A small image captioner, trained from scratch.
Model: encoder arch resnet, encoder widths [48, 64, 96, 160], decoder layers 12, decoder activation geglu.
Training: adamw at rate 0.0021, 11200 steps, batches of 256.
Rows from block 6 of the image encoder of a small image captioner, named by matrix and row number. Rows with one number belong to one channel. Each number is 500 + 50 x the weight over its row's rms, rounded and kept within 0 to 999. All counts start at 0. Numbers have three digits each. After the name is the row's rms in percent of the matrix's.
After each channel's rows are labels from the 100 images, of 14848, where the channel reaches its highest value: "responds to" is what is common among them. Only what is clearly more common there than usual is listed. The data: rendered roads seen from a driver's seat, with toy cars, trees and houses. In brackets: how many of the 100.
# convs0: first 3x3 conv (encoder.blocks.6.convs.0.weight, 96x96x3x3, each kernel summed), inputs 48-95
# convs1: second 3x3 conv (encoder.blocks.6.convs.1.weight, 96x96x3x3, transposed, each kernel summed), outputs 48-95

convs0.15 092:479500512425516517520511559381433533527533552443471525437516439498520546508524536507523439363496570523449521584518333452475567559501469515494538
convs1.15 092:503439504513428456506425548436485431471483540441489494508537464489496496457506532460459525515455428500550430491480537503500514396602497427586516
responds to: lamp (91); straight (71)

convs0.18 079:530539542454494511553563509546613596418546514469557510507530583464520547500512599497552431566502471527511428541472512410521524537464575516487478
convs1.18 100:406431515556453505489450464525550428463478509484446397410455465513373478480481494505493568479500494541466363467496465508420405470515470457438489
responds to: dog (71)

convs0.84 106:460485453476399513504538543384539439484557455466433397475497427496484467567486473399415492512438470459450491558469508493479467512503432515406525
convs1.84 097:604440599543600492483489488528394561512417536552606481552554569511602501513530603482504592512500483467566537466468409519478553510479508544490532
responds to: truck (84); bends right (60)

convs0.60 117:563462392543475421356497545497465536475487557466495493452488424489540569485453481560535481512594471430551452488451531537520492511451453514474362
convs1.60 116:438532378400505557438518511542525459504461503482542479478464514425537515455516454486426546463384452418518496511489488477492457508563496523534358
responds to: truck (90); vehicles: two (75)

convs0.61 107:418496467468479526461471478484452419474420457549503466554441546600528518494477455581463476464411509481398443502446482562394527588540415508527523
convs1.61 107:513483466575509521623501445467437509431560445437501481456528495526481518437490570421497516394445635476530442532586474512473567400440461467463548
responds to: pine (61)

convs0.48 105:525464488491544531468479550456576436474511543469593466548488305489516466565505513485436529565471453520540453517579523480540521452504537444488575
convs1.48 085:451536439510460434488449520474471556499533397534489493455501434454537521458478523473398524504475433485419530505489499535545537508455415483512451
responds to: house (98)

convs0.95 088:541515480506492467525448582531494476539503432468551516604500476556519498395429529453484529585513575378508470522603572505501480413423541451521486
convs1.95 119:450451506527417390511461444580498386377502439494433465425500435536405401472453469491475555419473476505460441498505514474474407508518457406415450
responds to: dog (74)

convs0.7 082:456481503405518557506462440435484412529567459524531570442489499501513399501489566396493492465497553438429542550503554477454425486566474564560449
convs1.7 100:555432463516440538498528433586454539534419511376518404456501436472446441357569462458521480454495481504503421482466440473356463429470481409419559
responds to: barrel (86)

convs0.6 117:436497464540514508565485451518509461512492571419407524445521502457494445476534497353514471451547496490480570379460472440480549563480439405506410
convs1.6 105:475477539472501542460542407579455447481523509486479518526379506531486487490442484440526524446480512418552531549564466461470507482609511482441355
responds to: house (71)

convs0.24 095:588533540431505529420604486501420526450415477515586519515523462489532644431522464492560448493462525499427529537492471556498482519428577513389499
convs1.24 117:476432489492421535468481459546545468537456434424457403473477431461463474441468504493467505521498479564427453502515564441468361427554471556490501
responds to: truck (87); bends left (63)

convs0.34 091:568517416531420433580550513419464479464422549511489518495520443529446443415547433500437451436407390473491484504493510478448447535529538533472589
convs1.34 083:423503416539567502439549573506485478513514551420455557436476526431532469548509473459480581514480449458458559504587481464565518517549520631453602
responds to: car (87); vehicles: two (74)

convs0.1 093:449420490599512436374528482491456582478515393425488446434567463455567521507427552500523523495430561451467527508462459500607427528528506479448430
convs1.1 086:502498494446496466442396579442503466489343434568515421549568539430488518444563514491426555450511483529515491496431451492439443500498600417438410
responds to: truck (83)

convs0.3 089:402519432486524514476437523475509498484521458528477555503438453518517435536473483460418424535392434479542628324482472521440457543534508455559511
convs1.3 096:489483521462498485584468424564382515543458472531498456477507469507500458452556503499508535448473532516423443408501440514518580448491439462452521
responds to: tree (84); straight (63)

convs0.47 107:456567522425509527520488574473522361513456442561518578506494482566478433471365490509490486467408497484441531467456530565365456556531476477512618
convs1.47 100:501494492510420464573548481515521466463523457403489440505514405589462508500318502419556480458578501509488487517460495600473492521529487408506452
responds to: pine (64)

convs0.90 079:535504449554539470517487484499473414428474494421533500416537461441428503469500455515532445478479439524430475538513529481463455464471431522448484
convs1.90 077:436480470576511472510399465561515538442484466448398496604468472517472460444554404500457624433468451486504435488568543522466447525530468456471465
responds to: barrel (65); straight (64)

convs0.32 101:549520411494507409493508471454503444461591473541564463471550346455465565455499497489522469571495560449501428526601515497468548443509520491445491
convs1.32 109:442465409498480506478437527532422535399459412481497470533459537529479503479491505427500624473527463464518420457482591514524435450491493456471488
responds to: house (67)

convs0.16 098:509496499450422557549534613523468462440412514493568440514533491487471563481514494563517321458527508532473450520548588458383447495467570558539535
convs1.16 084:418438418522310575479483500447533438487560484397484398453418484499526501518555576501457504510485504472512500489590532516516507486541472506447494
responds to: bends left (62)

convs0.82 093:567508510482437449466493500500459498548418449554565456502495376518518520502525481493479449536541445535501476483523491544501465422507526448503526
convs1.82 091:420551472513554403442410466599479504487560500422496474403465514467616459462472447501481610487488423460498519406457526501452490554516500491473509
responds to: bends right (63)

convs0.93 092:507457567553571532496492477536449554517456474362500535449444487576576444473344487404445542424470455557539558474474417616507483544530519421527474
convs1.93 100:475540338472507507442557477461470488466517484462551538535505513480504594484400394454456562502497488516477552487569411483509479529553431527465458
responds to: dog (67)

convs0.70 115:509470443486449426540486510503476473483460555491465460512575426528553464518528495332463512572509504467465482473499521429507485526506490483458361
convs1.70 081:495445510463483510457500470542506476444491513487488516442486511492507547502481501322438544500460479429520481502509479455473561386534504482473291
responds to: truck (98)

convs0.81 106:509541532407541411564457531432405463532464487489407583475514492502519557458568574499478581567501470464526464486461518469535444508569512476495524
convs1.81 104:530462531519466523469459435557556518588454505430468446615447465517500473480467427549440547473439504462483558423568555456510488430599505471509526
responds to: pine (65)

convs0.37 094:512475527444470514490440551380571509386462553451503416448469504458446539463513476404457452457527519491564491416522494502570452524360545519501570
convs1.37 101:461476500392428377430534505477522501474484531523390411469491460545442487499453503500520515528464450506399454444535596519501389459541562556559488
responds to: house (62)

convs0.14 092:498473432526475475552486451478506480458472536454556403442426403549503529561490510541492491530472367449497512422474505486553556456550539518403557
convs1.14 099:472470472496455477490461487493475476453543479440491430526508469502459504498503509465454576498485438382420484502538452414412452416496443514450549
responds to: vehicles: two (71)

convs0.0 091:488518461495431482446469442468451504534501482580475501496460502476557483421538442527477416453518525528424469506467511544485397509491560460432526
convs1.0 097:397544515547450514519466504548528486523530518626479417552469591504441518523541456474506515453540463527516468519599435519533477525498454440483524
responds to: truck (88)

convs0.11 096:579473556498488442375489477550441467476386442503490467490434465505415495448436462491364514557359517541497456542467554427498444506460520460429411
convs1.11 087:468455562561571573404501542504377467322470529509510504535564451500571430426532623546438438463487390565534483469458495570533539536559422525448474
responds to: vehicles: two (79)

convs0.27 086:480471446516421467485540457566467566558356474535442555455509557522471481346458507494467464469525499528449479507461452483443417493487607441527504
convs1.27 096:372417486552524566551554474535473462399466534454495500373536493525556473501499501548517486472462493486495538511602407571549527612419492549430524
responds to: dog (60)

convs0.22 108:478449503447479500507454503459481443533398511528390477479499503560490474449460511481462511407480438505451440446519479501492409414545517428534480
convs1.22 119:428492488506415514443449514600453549467447459457500503458513505519503521441531453486473473470527555471570464488513486494514544475526426483348504
responds to: dog (80)

convs0.36 105:479542494481601458483504471500376454524452482519475565511480462489575508460456506437550543431477458477520605420520518502500480520504499415519529
convs1.36 091:556457496558457569555627498551520462527481427476442447440497407503470385554478529537531521487485568512470421404454467575468555486461497461576531
responds to: snowy verge (63)

convs0.51 097:422531347474442473531546492374536492507549471508505465478493443518489525474414566554541461521575488432517478569527475474455522504432484484468517
convs1.51 091:512507543510511506502418449588424574532570497403540463462503545508623461436507496524549587406417545467549522516514555506446550492535426537560488
responds to: house (63)

convs0.79 096:495503455486572433458490512570401386487496541539504601504526385476574506512504474551474534490462462452425528476492502412508531481513559476513512
convs1.79 128:371472451574487483479471408544506417532488416462463414480485510503499506451515450538527586417512511434455501436503520498446500459516450549450488
responds to: dog (62)

convs0.4 095:429518478433558518507544491432514456409502542449478545517510439479536433462535508479445449492504423491515419473540399470489517522402453494465500
convs1.4 100:467466501518490436459457472499550505479544503498469411409521526428392456421506568542515683447471573511457570526560599533542500506545530466543494
responds to: truck (93); vehicles: two (67)

convs0.58 107:554451536484540395482512473480496461448534372488502516486451420486526536566542436541513443627491494523461515472529536533468505460474486581429557
convs1.58 100:533434449508482480471418519445522523555491414567416460591464447455516502514491396460427579451454398464526524488526507514513484422533478540465539
responds to: truck (88)

convs0.72 106:458513454545497440402535552531567545514572520465515502506519491458564444513322610497481537511573444476569552460501571476552515498455463478535445
convs1.72 090:498499513432408478543551490554487458520475570523533510507577468488425498523472444572547472505457556414452467515449328553439541505463476440527383
responds to: straight (70)

convs0.76 095:552502523521528592504596528515442515476481528558475498557488481560474485376335492518456507412552480418473447543423526573485465482477578501492338
convs1.76 102:379514487469461533433497482502497443372415504390528469478505494544503494478373493548515500490518467546461501502488433436483461522469449519492332
responds to: straight (77)

convs0.25 111:515505557471482440529519616421464535491455532462524493460517523521413548494525486529480372453565433514580426498512413522481581516429542406541488
convs1.25 110:461477467428427537459461406524577515466644517439461449451557465469388443527468515490444546547426528500433488506555524503414481492569495477552451
responds to: barrel (69)

convs0.80 098:521477463423500406531523515471495458473424495465478491348491477520524458487492462566562482387517570420465488498503345533487519507545428392511490
convs1.80 109:415518438531428486483571430516468536560486456471485481471456488485510517395520487495461478394490567495453474443516586464473552438555498513489440
responds to: house (60)

convs0.55 098:377541506481478547487438522388551486457534603510467488495486386513498440488466517602510483532497467478430592454527534576414517509526470525527549
convs1.55 097:503530490487436474515452458505366500565499521385519500465510530499431550487501480418566563423516552522384465552546526497466504494531426518488472
responds to: house (68)

convs0.13 105:549519551437553444485492504533461517525463459531493536524423440563482510500420471482441476520480425482444517526438401531409581577478506431457435
convs1.13 088:406491476529519436479466448515492455438508494524427440509511509533400454423465450481401578484432394520522543450501436480540412426559429525443490
responds to: truck (84)

convs0.77 102:487591474481463407516481466457533427481420400513531473493494428538374595446524502550518428484528581434400522575428503550489479479411362537485566
convs1.77 101:452453458494500413430453494519467528488510417500446409474465437504446394487464450459558565444414479499504535445492513436500436456499416448440495
responds to: tree (69)

convs0.8 088:412523435552550523471471518443482314550446540572557548515490472394496523449520555500467464465514549438466443550405483431532534570552526473574506
convs1.8 095:409478532468419549421530467474474526535536458469491352481507503496382500491441497503475597509519563528533476445559487619514449390504480439471493
responds to: house (95)

convs0.85 086:510495489363475506529538523486446383548434512639512604504494505481422453443466508511550464511509603526506481513469448488394535556470436466523506
convs1.85 083:445529410526493420540513507483538523382484406420541484355466493433380456524536447539496467555486515465484527503522497475513566625503464466513513
responds to: dog (58)

convs0.38 100:531481527482463495484523442486444522485478562476486553333524454437444427513528472456396507501439383551511531422533549533474589515475537464383539
convs1.38 087:448465516524486565465459399477513544501549569479474482415433450470471496433447360425478572546578472526466515484521476508516547545454470570464520
responds to: truck (93); vehicles: two (83)

convs0.2 088:605418485470501421482554591501419560447419483540516485506545519491489456391514512428492460462492454467568448408527390494352563542488501455442490
convs1.2 091:485386503599472473539472320530558453463455430466493446400554429487469481414461466536473537466502435520455506472470544465445489452519478483539495
responds to: straight (71); lamp (64)

convs0.9 102:425465464458547457450487528506416521583445533474414475509451404449534432468466496491465470461454441464491556429485491514403510554374538573584463
convs1.9 103:503429557529504488503478479557404609514491464541500507450573514477494437390556513532513559445511443520515524388539441425541566505402496477424494
responds to: tree (79); straight (64)

convs0.40 106:390543479523529494517484473454433477571372515494500534471536462515511554402530570531509498503545548504521426512428510495530555466579405531478518
convs1.40 106:431483524546487485464503565510527499482459427445512469502475527530461470543495446473575523482506532461563525523576434553486478510496394458472527
responds to: lamp (72)

convs0.94 097:497564501501557511361523486479471497531537517429533558436521367482491557552428531419407506506513488516542461492456498501497511588538497480530463
convs1.94 088:412504540564470606483479498540527481556515512541594461498533459452506491398507418543528639445504442532428467490511528545543514455470531516416485
responds to: straight (62)

convs0.54 081:575503527497475532523576579485453565401446472430575432432563465494482527469496523468459567558515494432519450512540404457523514483515507468354518
convs1.54 097:401414514537455446451462514493508479479525429443478444329505409473478514440501495420422589530503419532467466466464539407523413404594492557471488
responds to: truck (96); vehicles: two (89)

convs0.49 084:388495554488451419479474558400508554551486540475463394496541448500548504444501469544509409415468517551535515546435464513490582608543500493402527
convs1.49 082:493398576581491582526488546490507546446446572489504563459501478527540463481520523498480498510502546494544527531455356429423536395484619410569495
responds to: lamp (96)

convs0.31 102:481414504394552459505470562413532516581516445457515440499572506480532455532487474507497508522514467494522431475544364474447448527557514475455495
convs1.31 088:574419527605449447449424506498539558604440506461473441550476388473416558478492444527466492535502398531484589389554462495496519453535491493494540
responds to: lamp (75)

convs0.39 084:472524535440494511534512548473557484569481335516524470509491549521460417503495499512576546525527471464544529477450462515497497506478437489539521
convs1.39 108:546486501496368472474500521607481493467541484478530471512570380537443358528517380509527463492482491495503502512452560496448418543562445412435498
responds to: pine (94)

convs0.12 082:454464514359469472470400466464504567568511565479468563529469449479476440593429411490532607501512458494442442462434551494491520432587445437516500
convs1.12 105:495408450470492519578524450544480488463422484458488475429547449494410477478455514510484417424493601502505379478472472533394403470469367422481508
responds to: dog (73)

convs0.64 104:509483470460571451477525531548472559516424476476445593507487390529459536427500515440453429536512468449525436441526543532422444558409566484508480
convs1.64 088:473536480516516484519459400594470487462453504500555455492510545401522446517450453525535430526436460523385503419496577491544556518464530620499455
responds to: tree (61)

convs0.46 099:512568526525541363450538523439496463518479497542531502531465440549480492469535471489426517537440478474388470559571482510491452456489558509434483
convs1.46 099:455446458569533370497412494510459487430462500393506457439412536505542424504441505443418583464481398449550505531444488455470407400521500527510509
responds to: vehicles: two (67)

convs0.35 096:446552537459477408535460555427515461450434507518446450485496370568422545419531519506509482462548608524476464550502554543568441480367371462428546
convs1.35 108:481559472485519484494530458525537413404538439400455434455480504462408377474460462469539575385488532557519525506522526470563470482542508542491460
responds to: car (96)

convs0.89 106:403555551465598521438489434522488523526542469385549547615532511510482486413355477509516583456520546402555452528476494520559484512589433455516431
convs1.89 106:482458492522460492428543557505537545501514430494544497453523402520405488474425476448470470435481471562469447506500419434494460523531439410487375
responds to: dog (65)

convs0.75 094:458547485437577446461565588440427553474420553461524520428446462473583508405534545508527478496448592529455499535545454538452491486499494517507544
convs1.75 104:508411534556473458577502512454510389477437485542464520431506479528458389456560481430505546508535471557544476525513438449543521443469567513480510
responds to: lamp (100)